{"arch": "mlp_mixer", "model": "self-supervised image encoder", "dataset": "procedural textures in two colours, tilted and lit", "train_examples": 195000, "image_size": 32, "crop_scale_min": 0.2, "horizontal_flip": true, "translate": 0.12, "color_jitter": 0.4, "method": "simclr", "norm": "layernorm", "norm_position": "post", "activation": "geglu", "mlp_ratio": 4, "parallel_block": false, "inner_norm": false, "drop_path": 0.05, "patch_size": [2, 2], "layers": 14, "width": 128, "projector_hidden": 1024, "projector_out": 128, "projector_hidden_layers": 1, "temperature": 0.1, "init": "lecun_normal", "residual_init": "none", "optimizer": "adamw", "lr": 0.0015, "beta1": 0.9, "beta2": 0.999, "eps": 1e-10, "ema_decay": 0.99, "steps": 8900, "batch_size": 128, "epochs": 5.8, "lr_schedule": "wsd", "decay_fraction": 0.2, "final_lr_fraction": 0.01, "warmup_steps": 1780, "weight_decay": 0.2}
Rows from block 6 of a small self-supervised image encoder, named by matrix and row number. Rows with one number belong to one neuron. Each number is 200 + 20 x the weight over its row's rms, rounded and kept within 0 to 999. All counts start at 0. After the name is the row's rms in percent of the matrix's.
After each neuron's rows are labels from the 100 images, of 14976, where the neuron reaches its largest size: "responds to" is what is common among them. Only what is clearly more common there than usual is listed. The data: procedural textures in two colours, tilted and lit. In brackets: how many of the 100.
# gate: MLP gate (model.blocks.6.mlp.gate.weight, 512x128), inputs 64-127
# fc1: MLP up (model.blocks.6.mlp.fc1.weight, 512x128), inputs 64-127
# fc2: MLP down (model.blocks.6.mlp.fc2.weight, 128x512, transposed), outputs 64-127

gate.2,099,210,176,210,178,241,221,195,191,196,213,246,165,226,171,193,233,210,184,266,214,192,184,212,193,229,172,223,216,205,223,204,190,193,223,216,201,206,175,178,185,197,182,200,207,166,183,234,187,198,209,211,193,183,206,221,155,213,192,183,223,178,166,179,203
fc1.2,089,212,207,201,178,181,201,213,183,217,193,189,230,195,173,213,184,182,201,189,220,180,178,168,171,191,177,231,205,187,194,232,250,216,199,207,186,246,180,175,222,176,215,220,177,207,193,187,200,196,229,198,199,200,191,197,186,197,201,238,206,200,154,182,217
fc2.2,088,182,188,197,165,199,210,197,163,212,204,210,213,228,215,202,211,211,215,203,222,203,198,232,220,191,200,254,199,201,166,219,188,209,174,192,158,170,199,167,184,214,173,182,210,233,223,192,208,193,221,213,202,190,235,183,169,181,179,196,201,150,199,218,196
responds to: seen at a slant (67); white (37)

gate.120,116,167,161,213,176,218,162,160,193,208,205,181,197,201,211,178,201,188,222,235,211,207,210,225,199,228,201,237,189,189,184,182,185,205,230,185,231,206,215,230,191,200,186,198,177,201,223,198,190,216,198,181,180,171,160,185,212,181,217,212,212,216,194,232,200
fc1.120,097,204,224,197,197,197,179,214,206,174,207,211,193,185,216,197,199,162,199,211,189,214,181,195,193,170,194,212,217,263,222,216,202,203,186,204,231,188,209,209,223,207,167,229,200,173,190,230,213,193,205,169,200,197,197,203,179,268,192,160,175,181,195,214,187
fc2.120,100,185,209,190,231,205,182,167,181,193,220,242,164,195,232,184,218,212,248,171,209,179,186,212,202,228,214,192,195,205,197,180,177,217,193,225,199,175,187,189,186,203,213,192,168,213,172,239,240,207,175,168,222,237,171,207,161,202,213,200,224,190,211,159,186
responds to: pattern colour: brown (31); pattern colour: black (26); honeycomb (25)

gate.86,136,216,228,213,194,187,189,209,198,270,187,220,193,169,145,194,192,195,188,201,188,205,217,172,183,214,198,174,177,194,198,182,209,216,183,226,221,185,158,208,193,207,219,205,203,199,194,200,198,211,214,177,192,196,200,209,187,211,187,174,192,217,234,196,210
fc1.86,145,174,204,186,200,178,171,196,203,207,230,157,192,212,172,210,231,234,227,188,198,177,177,175,183,209,218,204,198,200,180,162,183,195,198,180,206,167,169,177,223,183,232,167,203,181,201,205,211,201,218,189,215,202,204,219,174,189,210,206,232,204,205,190,203
fc2.86,145,242,224,182,181,189,226,173,181,203,169,216,204,191,217,199,203,191,175,210,174,178,211,250,195,200,172,192,184,198,221,262,214,196,206,215,190,229,213,213,186,187,191,198,182,204,206,170,216,188,203,190,186,203,200,169,234,215,188,218,168,204,168,226,202
responds to: purple (49); pattern colour: purple (30)

gate.366,082,206,179,196,187,210,201,170,178,205,186,184,212,191,147,206,211,195,189,186,236,189,202,233,185,215,171,200,180,195,202,227,228,203,225,209,236,233,191,263,193,211,209,186,193,201,173,192,195,190,215,195,194,186,218,191,207,182,192,253,174,198,214,212,196
fc1.366,086,205,215,215,172,168,215,208,212,184,175,181,232,203,192,188,207,194,212,225,187,184,209,206,197,216,186,247,222,179,193,206,243,185,185,248,179,220,198,207,211,173,193,201,179,222,196,192,169,222,162,229,196,218,184,202,214,167,186,208,199,186,184,196,234
fc2.366,078,209,165,181,186,198,195,221,221,194,198,167,211,198,193,180,189,151,165,241,204,219,192,189,186,163,215,214,209,178,191,190,234,175,194,198,207,240,188,207,249,199,179,221,207,186,214,198,190,183,230,205,183,177,217,204,180,194,204,186,166,200,188,230,208
responds to: spotted (28); pattern colour: white (28); ground colour: green (27)

gate.141,109,209,188,215,200,191,190,214,189,200,173,203,208,181,185,207,176,154,211,193,213,209,195,212,148,215,192,134,215,192,188,201,216,214,194,183,215,254,197,207,194,193,213,180,200,198,182,187,195,184,210,194,187,187,197,219,190,210,223,206,184,205,196,212,219
fc1.141,097,185,184,201,201,176,221,208,173,233,215,205,188,180,168,252,182,195,196,206,211,211,238,167,176,158,225,212,191,177,187,200,216,179,218,242,220,185,161,193,171,182,190,214,226,201,198,197,193,192,204,211,185,221,212,198,230,163,193,195,195,212,216,230,217
fc2.141,090,223,230,195,190,228,205,184,198,213,210,203,188,172,242,189,239,186,185,215,185,200,204,192,170,175,185,197,188,214,180,226,195,224,214,197,211,205,173,219,204,230,190,210,178,180,230,196,135,186,210,207,161,175,253,197,197,195,189,219,172,190,171,228,213
responds to: crumpled (70)

gate.125,104,211,196,217,173,204,222,201,184,241,222,210,202,209,181,194,212,194,192,176,210,221,218,195,208,216,223,210,195,161,179,170,192,200,207,206,218,191,200,219,200,240,170,221,199,187,246,193,211,190,207,199,185,199,209,177,198,142,190,186,189,183,223,232,193
fc1.125,102,216,236,218,186,219,182,156,187,194,199,201,201,186,195,199,200,199,194,223,193,194,184,210,202,220,174,172,210,220,207,202,180,219,200,205,201,239,212,243,190,166,206,210,226,232,174,216,182,220,204,194,219,175,190,173,201,178,219,203,184,200,190,186,196
fc2.125,101,183,181,244,227,237,220,218,205,192,175,192,217,198,174,177,160,132,231,173,196,197,222,164,184,185,205,216,210,175,220,194,227,175,202,209,200,221,182,158,175,207,210,204,202,204,225,215,179,187,193,171,175,225,203,202,235,217,169,204,202,197,189,208,206
responds to: black (45); pattern colour: black (33); triangles (25)

gate.55,050,182,186,173,220,214,157,195,164,203,215,208,203,222,176,210,216,210,207,171,220,201,216,185,210,191,221,203,180,177,159,205,212,184,208,201,205,225,204,200,205,184,213,197,205,156,189,175,188,220,176,192,242,183,203,187,243,235,207,199,180,214,206,198,219
fc1.55,062,220,186,196,194,215,195,178,172,172,181,200,193,212,209,155,189,188,224,173,201,229,206,231,209,224,219,178,199,197,237,178,180,161,205,211,173,175,192,198,172,188,183,200,209,175,207,236,187,198,189,225,217,189,180,168,225,199,198,155,203,225,216,181,214
fc2.55,049,168,216,194,189,179,186,216,209,203,196,190,208,216,225,194,221,219,177,218,219,221,208,233,175,205,210,208,211,196,192,216,231,197,161,202,237,188,207,144,210,184,217,217,185,187,219,212,227,221,217,187,214,180,164,198,173,230,194,201,213,200,168,216,194
responds to: black (53); ground colour: black (27); pattern colour: black (26)

gate.358,126,185,197,194,185,190,184,212,221,201,184,183,207,215,191,219,186,169,171,196,218,205,190,155,198,204,233,179,206,195,182,232,219,173,207,194,208,214,171,216,211,206,198,174,200,205,223,212,185,168,225,174,189,208,205,176,181,210,228,197,186,203,204,195,195
fc1.358,130,201,184,193,197,226,211,194,205,212,216,206,182,192,174,231,175,203,220,219,186,161,200,208,218,188,193,213,225,196,214,213,213,189,243,224,233,213,199,183,168,216,204,177,222,210,183,211,211,197,203,199,153,203,224,193,233,210,181,214,195,145,195,206,203
fc2.358,131,226,179,210,160,209,172,188,202,197,179,216,211,177,189,204,209,181,218,201,206,185,191,176,169,207,168,204,213,201,175,216,159,187,236,231,179,188,195,204,202,201,183,214,213,187,222,220,173,214,207,198,169,236,213,209,166,203,173,193,223,192,200,198,232
responds to: purple (49); pattern colour: purple (30)

gate.130,101,195,243,180,159,202,181,169,196,199,179,180,217,191,166,221,223,215,203,219,204,222,203,239,220,209,212,205,230,167,154,237,177,203,240,237,205,211,239,191,207,222,227,186,220,212,205,222,174,223,207,194,241,206,200,198,205,218,195,164,194,171,197,156,187
fc1.130,124,190,203,181,186,206,159,150,195,217,208,193,218,176,183,198,206,244,173,214,206,226,214,230,217,227,215,194,197,225,195,169,169,202,180,223,209,199,201,240,236,204,197,198,206,203,178,211,240,208,201,218,190,194,188,198,173,174,223,188,223,210,186,203,207
fc2.130,138,204,185,234,232,210,222,226,208,184,186,205,187,220,200,206,190,218,146,199,208,212,191,154,200,208,216,190,213,208,206,200,218,183,203,210,228,212,188,196,215,215,217,211,228,214,217,192,194,204,169,191,231,153,182,189,271,180,181,195,180,211,188,197,184
responds to: teal (41); cloudy (28)

gate.233,079,194,201,188,234,193,220,191,193,216,171,234,175,166,189,246,168,197,207,206,189,221,192,220,204,208,191,164,180,186,194,185,220,192,179,208,225,216,177,200,164,233,185,211,182,188,177,202,208,200,227,220,193,215,226,193,204,196,205,224,173,227,185,203,199
fc1.233,072,178,169,181,209,186,170,216,222,236,199,197,204,203,166,217,209,184,242,213,181,210,215,207,194,204,191,214,213,209,221,189,223,233,200,159,212,194,180,199,209,213,191,208,168,177,218,204,195,180,205,265,218,198,196,201,201,193,204,195,158,187,205,237,231
fc2.233,069,231,175,210,205,182,176,188,217,211,218,241,197,186,136,185,190,221,248,197,163,226,216,203,195,190,190,220,232,194,214,199,206,213,238,221,204,194,181,175,213,173,194,220,189,179,175,189,179,188,230,202,210,230,186,235,226,191,201,205,183,211,172,227,217
responds to: crumpled (67)

gate.364,102,188,193,228,189,148,211,204,186,220,194,186,195,219,199,217,184,209,224,185,217,231,175,214,212,207,224,223,203,204,166,182,207,213,177,211,202,195,193,228,172,212,233,196,172,188,240,198,191,263,204,212,209,160,159,187,218,191,193,209,207,216,203,143,211
fc1.364,111,164,213,195,208,226,177,176,223,186,184,154,218,190,209,209,212,217,176,208,198,169,191,198,231,211,186,199,221,173,227,196,208,201,194,189,189,215,211,138,252,218,186,163,207,245,199,185,194,207,218,204,214,179,214,184,184,215,186,199,218,204,152,192,210
fc2.364,100,201,194,223,188,191,184,204,172,171,250,207,205,210,166,198,186,201,209,207,202,216,223,164,213,191,207,249,180,177,195,185,224,189,216,228,233,215,203,221,223,177,227,200,221,204,217,194,156,215,222,158,173,180,194,182,228,175,188,210,224,193,194,197,184
responds to: crumpled (72); red (40)

gate.374,068,171,225,172,153,211,152,187,205,192,186,195,207,206,193,194,176,208,211,172,182,252,207,212,235,214,202,215,211,208,207,214,187,215,212,194,185,194,221,179,193,178,225,214,239,191,229,237,211,188,228,210,189,207,201,223,193,176,215,210,209,205,231,196,176
fc1.374,070,220,197,226,207,196,201,195,216,244,179,222,205,213,205,190,196,188,193,161,188,234,224,173,168,188,178,197,241,202,197,152,207,210,194,197,216,193,199,209,201,178,184,202,223,218,196,204,218,210,178,195,223,205,222,169,192,195,204,200,180,254,181,210,209
fc2.374,066,200,244,201,196,206,215,185,199,223,212,176,223,220,203,190,207,207,175,252,220,173,212,225,202,207,209,204,181,203,213,225,222,202,183,164,212,186,206,204,183,181,187,168,187,174,203,202,187,176,222,181,225,196,195,168,179,210,198,186,185,212,187,190,178
responds to: purple (37); spiral (36)

gate.87,100,198,196,198,188,236,228,211,198,208,153,196,208,187,179,199,198,183,213,191,206,214,211,210,174,224,219,224,177,176,216,180,215,183,224,246,188,212,182,193,184,157,232,207,194,195,201,199,190,230,226,213,168,174,218,179,220,176,197,227,241,236,193,204,181
fc1.87,090,189,203,162,203,176,229,227,173,162,207,221,183,219,244,228,236,236,228,195,205,176,202,216,188,200,197,200,193,202,215,245,228,216,211,233,212,204,204,208,178,219,230,174,193,179,236,213,197,222,194,221,223,182,171,200,179,221,207,215,220,197,171,170,210
fc2.87,086,174,211,150,219,166,218,193,211,216,190,190,190,212,217,211,234,187,196,195,175,199,189,223,224,209,195,192,223,205,194,232,227,173,168,166,207,198,223,193,195,231,215,167,202,167,189,237,212,200,200,204,218,248,149,195,204,187,202,204,221,218,222,234,188
responds to: spotted (32); pattern colour: black (26)

gate.61,087,204,171,204,194,196,230,205,219,202,186,198,195,187,185,211,206,201,183,244,206,202,188,176,162,211,186,186,202,165,216,207,195,170,231,220,242,208,185,250,198,203,177,204,234,189,209,210,208,164,219,153,172,203,206,192,223,215,232,173,181,185,227,196,174
fc1.61,083,195,209,230,215,220,189,179,170,224,200,227,233,195,178,239,189,238,245,200,191,210,219,201,239,200,213,215,223,185,189,209,205,211,196,192,211,175,216,191,207,200,213,212,207,256,188,185,200,195,214,167,204,209,229,222,190,196,181,217,197,210,190,192,176
fc2.61,077,197,197,199,251,169,181,201,189,210,200,191,195,200,211,215,206,201,247,194,188,177,184,184,204,165,191,228,199,201,197,188,185,211,203,198,206,182,210,206,191,203,186,219,193,230,222,206,232,169,176,216,204,191,173,202,197,225,204,184,207,178,198,204,193
responds to: seen at a slant (70)

gate.266,121,195,170,190,195,193,177,166,220,227,197,211,251,199,169,223,186,213,172,192,206,241,176,188,154,211,192,215,229,197,172,181,203,196,194,185,211,216,187,218,182,187,214,223,215,210,162,221,181,191,229,200,152,209,212,187,213,188,204,225,176,231,209,207,191
fc1.266,118,233,232,196,209,208,218,184,185,212,193,206,193,194,209,201,187,211,208,196,204,194,199,211,230,194,201,181,188,199,206,199,220,217,239,245,220,179,181,195,161,208,222,190,220,197,171,230,215,246,205,181,218,213,204,201,180,195,200,197,190,201,220,191,217
fc2.266,113,208,191,221,202,236,179,191,239,182,219,196,204,204,227,187,231,214,227,197,190,214,185,193,189,202,194,188,209,230,218,197,181,196,248,177,206,211,194,181,199,191,198,197,183,162,217,200,222,164,201,227,209,181,199,215,167,217,188,197,216,198,225,234,183
responds to: crumpled (69); green (46); ground colour: green (28)

gate.168,075,198,221,256,200,196,220,223,222,206,172,208,178,197,180,222,200,160,163,175,203,216,180,190,184,200,186,213,168,220,193,207,215,220,237,189,193,194,192,186,196,210,239,200,188,167,210,204,219,196,226,177,192,205,205,178,195,211,213,192,206,224,197,218,221
fc1.168,071,194,173,202,174,213,176,200,219,183,192,183,194,186,167,192,212,223,209,174,194,175,208,229,182,218,178,218,246,204,178,196,201,198,190,229,216,196,211,208,206,178,159,244,213,201,168,223,191,195,219,198,208,222,219,245,200,204,217,210,191,199,199,176,213
fc2.168,062,197,193,190,180,231,187,214,175,226,235,195,201,193,215,158,172,199,262,163,206,190,175,214,176,197,193,244,203,208,222,213,168,196,205,177,183,210,171,180,214,168,194,209,203,198,211,197,237,204,177,210,212,192,218,188,185,212,206,205,193,223,190,203,197
responds to: yellow (69); pink (58); ground colour: yellow (44); pattern colour: pink (39)

gate.171,078,199,200,196,173,210,207,205,190,216,207,190,167,227,202,246,197,206,213,224,169,175,230,243,198,225,182,187,196,188,182,179,175,209,199,174,204,181,208,230,204,223,177,183,196,175,210,190,207,185,215,205,186,209,204,200,209,168,253,204,191,212,192,211,223
fc1.171,080,191,254,158,203,191,192,177,188,216,224,212,175,238,216,239,195,198,204,221,182,201,199,220,236,216,193,202,213,195,224,208,199,212,176,178,209,214,203,184,209,215,173,199,212,175,192,244,173,197,204,199,214,221,186,190,168,218,211,193,180,184,179,232,217
fc2.171,077,175,167,200,260,184,223,212,192,190,217,197,190,199,178,182,213,188,212,211,221,202,183,204,217,162,218,181,209,160,196,167,215,202,211,194,208,176,196,183,212,181,211,212,215,202,213,178,213,225,193,206,157,169,201,164,218,199,184,201,201,214,153,218,191
responds to: yellow (66); red (60); orange (45); pattern colour: yellow (35)

gate.245,082,220,267,201,191,214,178,165,211,190,186,215,166,194,194,227,218,181,182,198,212,186,196,236,206,223,204,202,171,213,210,187,198,228,223,193,205,214,212,192,227,240,200,157,209,194,211,241,211,203,231,193,175,214,225,200,194,186,210,223,184,188,182,193,185
fc1.245,068,181,216,186,197,208,196,208,189,209,183,220,221,214,179,217,197,218,160,237,220,189,209,192,177,213,204,211,210,219,175,218,214,179,224,205,234,196,201,204,228,207,222,192,216,222,210,246,226,195,208,185,178,221,229,159,201,158,199,183,171,211,210,215,192
fc2.245,069,192,196,217,194,182,249,230,227,177,180,205,208,228,189,192,205,198,222,193,200,193,222,209,211,169,184,213,210,215,241,199,228,182,195,186,183,207,193,190,205,217,210,207,176,175,188,185,185,168,173,217,191,210,203,220,186,198,190,203,194,209,206,173,216
responds to: seen at a slant (76); blue (37); ground colour: blue (31); rays (28)

gate.457,126,214,203,214,183,220,187,202,212,209,177,223,193,209,172,250,194,213,203,213,220,239,217,200,193,214,213,224,195,198,200,199,229,179,210,189,197,207,165,224,183,197,205,215,179,180,181,186,172,200,223,231,172,208,216,203,176,187,184,193,232,211,171,159,179
fc1.457,121,169,191,166,205,179,193,180,194,222,211,204,175,189,219,188,218,199,218,208,174,230,159,197,239,173,180,203,217,194,211,204,170,220,210,204,233,155,215,189,175,208,204,239,202,169,190,213,217,232,187,209,230,170,222,198,196,204,187,208,199,198,213,200,194
fc2.457,138,205,184,175,184,175,184,167,195,197,248,167,190,224,203,206,184,206,238,206,212,187,209,185,235,210,193,198,195,208,211,190,219,182,228,176,189,240,190,200,165,184,203,196,190,190,206,219,215,175,207,186,210,237,176,192,203,206,183,196,219,185,197,189,209
responds to: yellow (37); plaid (33)

gate.384,070,198,217,240,208,204,162,224,215,196,186,198,216,211,217,219,196,150,218,170,196,206,189,160,200,201,189,191,161,189,196,197,228,169,182,194,218,225,193,183,204,174,223,182,195,210,166,192,176,189,225,168,206,200,192,171,195,208,193,221,215,206,187,216,187
fc1.384,068,206,226,181,197,211,245,175,168,217,231,213,160,198,227,221,202,212,215,211,171,156,161,214,206,220,217,202,190,218,181,201,192,225,222,210,187,187,181,188,213,227,245,157,196,201,213,210,190,222,196,216,184,199,207,176,219,193,210,218,234,193,183,196,189
fc2.384,070,194,200,169,217,175,194,198,192,210,200,183,196,192,174,189,225,203,195,200,189,206,148,159,216,238,199,194,186,205,191,203,198,209,221,180,257,195,229,171,201,192,195,165,212,213,206,168,210,209,208,172,204,225,168,203,186,184,209,223,210,184,202,203,268
responds to: purple (63); ground colour: purple (45); blue (43); brown (39)

gate.269,070,184,220,240,160,181,156,210,227,187,167,185,202,226,172,184,195,173,185,165,208,207,220,172,233,202,195,192,192,174,198,193,196,217,181,183,188,212,189,217,171,199,204,171,213,215,220,212,188,190,216,201,200,190,207,214,173,172,215,201,171,190,229,170,187
fc1.269,083,203,183,206,228,177,162,236,237,199,188,192,225,226,202,190,174,205,163,181,185,249,209,162,154,191,210,219,235,198,179,204,224,177,180,201,212,189,208,201,191,144,187,213,209,229,181,201,211,198,168,181,187,178,186,171,180,197,208,224,209,217,218,229,208
fc2.269,077,201,212,197,175,186,212,222,191,165,197,215,231,222,195,204,197,232,167,214,223,216,213,227,197,192,215,179,187,191,193,185,214,197,163,173,186,178,205,197,188,196,215,209,179,189,218,239,205,206,189,230,216,198,194,181,242,202,190,193,196,229,178,187,152
responds to: purple (77); brown (66); ground colour: purple (50); pattern colour: brown (42)

gate.362,118,218,225,199,193,184,227,173,187,209,168,151,181,195,180,187,163,192,221,203,216,223,186,220,201,192,206,235,166,201,175,228,252,178,203,209,195,198,204,202,186,193,200,218,199,205,212,175,155,211,218,205,167,210,202,175,225,173,197,210,181,265,185,200,195
fc1.362,135,212,196,172,213,195,244,245,240,224,160,188,159,197,219,226,192,179,193,207,208,214,226,227,221,192,211,180,188,200,209,200,216,186,227,194,228,188,198,215,164,218,179,202,186,206,216,210,204,203,199,171,180,187,224,161,219,221,205,180,200,217,214,197,202
fc2.362,131,200,212,204,196,208,174,151,176,195,199,216,206,188,204,216,219,250,262,182,213,207,190,205,237,189,191,224,201,178,191,199,171,219,218,231,189,146,178,168,227,214,207,204,206,188,177,225,187,245,206,217,185,221,208,211,189,188,160,200,207,173,194,137,181
responds to: crumpled (100); teal (74); ground colour: teal (46); pattern colour: teal (28)

gate.493,091,225,224,224,196,198,223,200,243,208,180,212,167,193,209,203,215,180,194,175,189,219,227,207,206,195,211,200,150,194,200,202,213,193,238,190,209,181,198,252,178,241,198,210,187,166,225,171,197,218,222,207,185,186,204,211,210,228,213,185,209,209,194,177,229
fc1.493,087,174,194,181,171,192,159,209,170,194,199,232,182,154,210,190,199,192,210,218,212,199,225,240,212,217,228,185,225,198,224,185,196,216,203,216,197,204,205,211,193,201,197,204,223,191,209,200,233,193,208,197,227,158,249,219,204,179,229,189,167,180,237,183,177
fc2.493,080,200,215,192,201,224,181,195,204,239,231,173,198,178,194,193,182,209,197,165,232,175,187,212,205,220,232,222,199,187,197,203,221,191,213,167,200,238,215,203,200,175,204,197,221,187,192,199,210,202,183,162,220,211,223,202,206,183,200,188,199,195,180,228,172
responds to: yellow (39); ground colour: yellow (31)

gate.289,086,199,189,235,186,211,136,200,205,227,189,207,192,192,171,216,191,211,194,188,221,221,242,218,210,208,180,234,235,206,196,193,182,224,209,177,219,198,240,207,167,196,214,254,187,228,183,197,212,188,199,207,189,181,211,197,207,213,203,213,196,248,182,218,201
fc1.289,083,188,225,200,147,199,152,182,206,203,170,174,242,207,252,194,206,191,193,134,220,219,212,185,209,196,223,180,194,210,199,213,221,232,189,202,189,205,202,199,196,179,198,177,196,210,219,170,177,181,233,207,181,205,208,162,196,189,206,211,204,198,227,190,222
fc2.289,087,161,188,197,193,184,241,233,202,198,211,195,204,223,208,228,212,236,142,194,205,224,215,206,221,176,213,195,196,199,204,237,248,183,164,185,215,176,165,170,188,202,216,213,184,191,201,211,199,198,197,227,200,199,203,197,231,209,177,223,177,221,165,181,194
responds to: purple (86); ground colour: purple (74); red (50); pattern colour: red (38)

gate.320,087,203,197,216,203,177,223,192,216,194,165,200,155,203,197,173,184,154,244,229,217,231,200,214,197,219,201,207,221,198,204,222,220,196,225,194,196,232,225,245,189,194,197,227,213,200,190,190,173,208,234,188,190,186,200,160,214,188,220,206,181,210,213,211,237
fc1.320,095,194,199,205,221,179,201,191,191,151,233,216,226,220,163,197,186,185,195,170,229,207,208,170,184,193,204,195,181,210,152,201,191,238,157,197,171,180,222,189,209,182,185,209,188,214,212,246,180,249,205,200,214,214,179,243,187,194,193,213,202,198,200,156,180
fc2.320,095,181,192,190,169,166,182,271,220,201,209,194,173,204,216,191,189,180,224,222,193,200,216,189,186,217,234,202,217,192,213,204,189,186,218,154,188,183,214,186,194,177,203,164,219,213,212,178,193,195,211,223,209,168,214,201,202,217,215,198,216,206,209,256,225
responds to: teal (36)

gate.88,088,178,179,237,173,215,225,186,215,208,156,189,195,195,193,210,209,216,192,207,187,215,237,232,168,230,199,197,168,203,193,196,232,185,205,210,176,223,192,213,196,238,178,173,215,217,221,162,168,183,245,197,206,206,196,206,210,166,226,192,186,204,201,230,183
fc1.88,099,200,214,207,212,209,205,193,169,159,215,179,235,209,206,199,219,235,178,211,175,219,192,190,197,211,209,185,166,183,197,239,188,214,211,171,194,178,196,183,171,208,183,252,212,232,219,212,226,199,218,178,217,211,208,180,187,206,212,189,188,182,185,176,189
fc2.88,084,219,183,208,216,172,208,199,200,193,212,188,173,211,182,198,218,180,208,198,226,214,176,199,217,168,216,175,192,208,205,177,190,231,183,179,233,206,186,168,198,219,202,203,193,203,220,211,241,204,213,184,210,183,173,197,196,212,227,195,205,205,165,204,227
responds to: spotted (37); dotted (34); ground colour: pink (26)

gate.260,056,203,214,183,194,199,229,201,177,230,169,194,204,193,197,233,189,189,186,230,194,174,188,244,209,189,187,249,222,225,183,232,246,203,211,204,220,233,207,198,189,188,225,209,213,204,203,175,186,170,192,205,225,219,203,181,222,197,210,196,218,210,186,215,158
fc1.260,060,201,176,177,203,227,186,198,210,188,240,213,208,179,210,190,209,190,190,179,195,183,210,205,242,217,186,191,172,210,222,175,172,229,177,194,207,188,191,181,173,189,176,150,218,194,205,214,205,187,214,198,208,220,199,237,190,227,180,188,216,200,232,202,222
fc2.260,051,198,188,180,198,190,189,206,183,205,219,218,177,208,213,190,176,184,227,187,199,225,195,222,208,182,230,192,210,199,207,213,203,190,178,199,191,188,211,202,204,197,202,177,208,178,190,158,191,182,217,204,246,192,165,181,191,200,203,186,226,197,242,222,190
responds to: purple (94); ground colour: purple (49); pattern colour: purple (45); ground colour: white (25)

gate.307,068,202,231,206,207,185,200,202,194,184,215,185,215,217,210,220,219,198,194,161,245,190,195,167,194,195,223,174,199,179,194,196,183,191,197,185,191,204,175,168,211,227,193,164,208,210,199,198,187,225,204,220,186,217,207,205,211,158,211,214,188,207,179,245,220
fc1.307,082,213,207,165,200,211,174,240,205,170,154,213,233,236,188,202,185,213,222,206,211,200,178,202,200,168,202,185,191,171,220,230,252,171,173,200,181,220,223,168,208,142,236,210,219,193,233,195,206,175,199,212,178,219,197,183,214,182,181,226,217,195,194,189,195
fc2.307,063,239,178,173,197,190,187,204,231,199,183,210,191,201,216,211,214,179,168,169,179,220,179,180,146,225,188,176,220,185,168,218,214,223,195,220,225,238,217,233,193,197,220,200,213,181,170,197,207,182,193,210,197,193,198,235,212,218,192,189,179,211,226,212,194
responds to: zigzag (26)

gate.24,115,184,207,216,176,212,187,173,190,232,171,212,203,202,176,195,222,219,173,252,207,208,184,213,175,236,226,178,188,181,183,196,227,208,207,207,221,212,169,210,216,149,192,194,206,200,201,207,186,192,222,200,177,207,224,208,197,180,210,226,202,209,199,221,164
fc1.24,104,198,160,212,201,201,217,161,185,182,204,182,188,188,229,191,173,157,188,184,215,201,195,217,195,218,205,200,190,229,204,197,193,203,208,225,184,214,180,185,215,192,191,200,199,191,203,209,196,236,185,200,214,170,202,195,262,193,212,207,188,192,174,233,206
fc2.24,098,205,213,223,181,210,188,223,225,201,190,176,194,210,216,183,210,158,198,197,206,218,239,189,191,228,253,229,197,186,183,170,226,186,219,192,194,210,215,203,212,217,185,193,224,224,188,233,169,198,230,185,190,229,197,198,169,210,181,199,188,188,217,226,186
responds to: yellow (61); pattern colour: yellow (51); ground colour: purple (30)

gate.496,083,210,213,219,181,195,233,182,209,189,169,200,190,216,214,230,200,204,224,159,208,203,203,174,198,208,230,214,151,177,214,224,216,225,217,204,188,202,175,219,183,213,218,208,208,193,217,194,190,214,208,176,217,220,178,159,218,159,210,223,206,203,196,207,235
fc1.496,100,209,194,204,229,193,159,180,193,236,202,187,216,223,169,231,173,179,239,188,212,175,178,193,241,196,193,223,241,161,179,208,207,164,181,177,182,214,177,211,209,192,180,171,202,185,228,191,216,196,175,210,170,213,152,202,204,214,180,224,193,169,189,191,210
fc2.496,092,209,186,194,225,187,185,208,203,185,219,176,224,224,190,182,212,195,167,188,183,180,179,178,157,182,208,180,209,202,172,185,221,168,217,176,238,185,186,264,218,210,209,234,198,176,182,219,189,188,165,210,194,186,191,169,218,190,211,213,187,208,169,238,190
responds to: crumpled (78); red (49); ground colour: red (35)

gate.68,093,229,188,185,160,167,196,197,236,202,141,205,215,211,209,196,191,169,162,218,219,228,231,203,197,209,193,187,171,228,177,190,243,173,201,236,203,241,202,219,203,217,204,188,198,227,195,188,217,190,203,221,208,197,211,221,192,185,197,170,228,210,217,219,198
fc1.68,103,235,228,197,220,187,181,178,203,189,180,195,151,208,226,188,213,180,201,182,166,234,180,199,233,184,208,167,199,203,209,195,199,234,193,210,211,196,217,232,197,199,199,184,228,219,183,229,214,213,187,169,194,228,204,214,199,196,176,199,188,199,192,177,178
fc2.68,096,190,191,210,219,203,162,178,180,192,234,194,215,228,229,189,199,206,225,203,220,179,172,171,227,185,192,225,202,207,184,202,191,170,201,172,202,225,189,229,191,224,190,229,209,209,184,197,231,202,210,214,212,182,169,167,217,227,194,208,173,192,206,174,185
responds to: seen at a slant (73); dotted (31)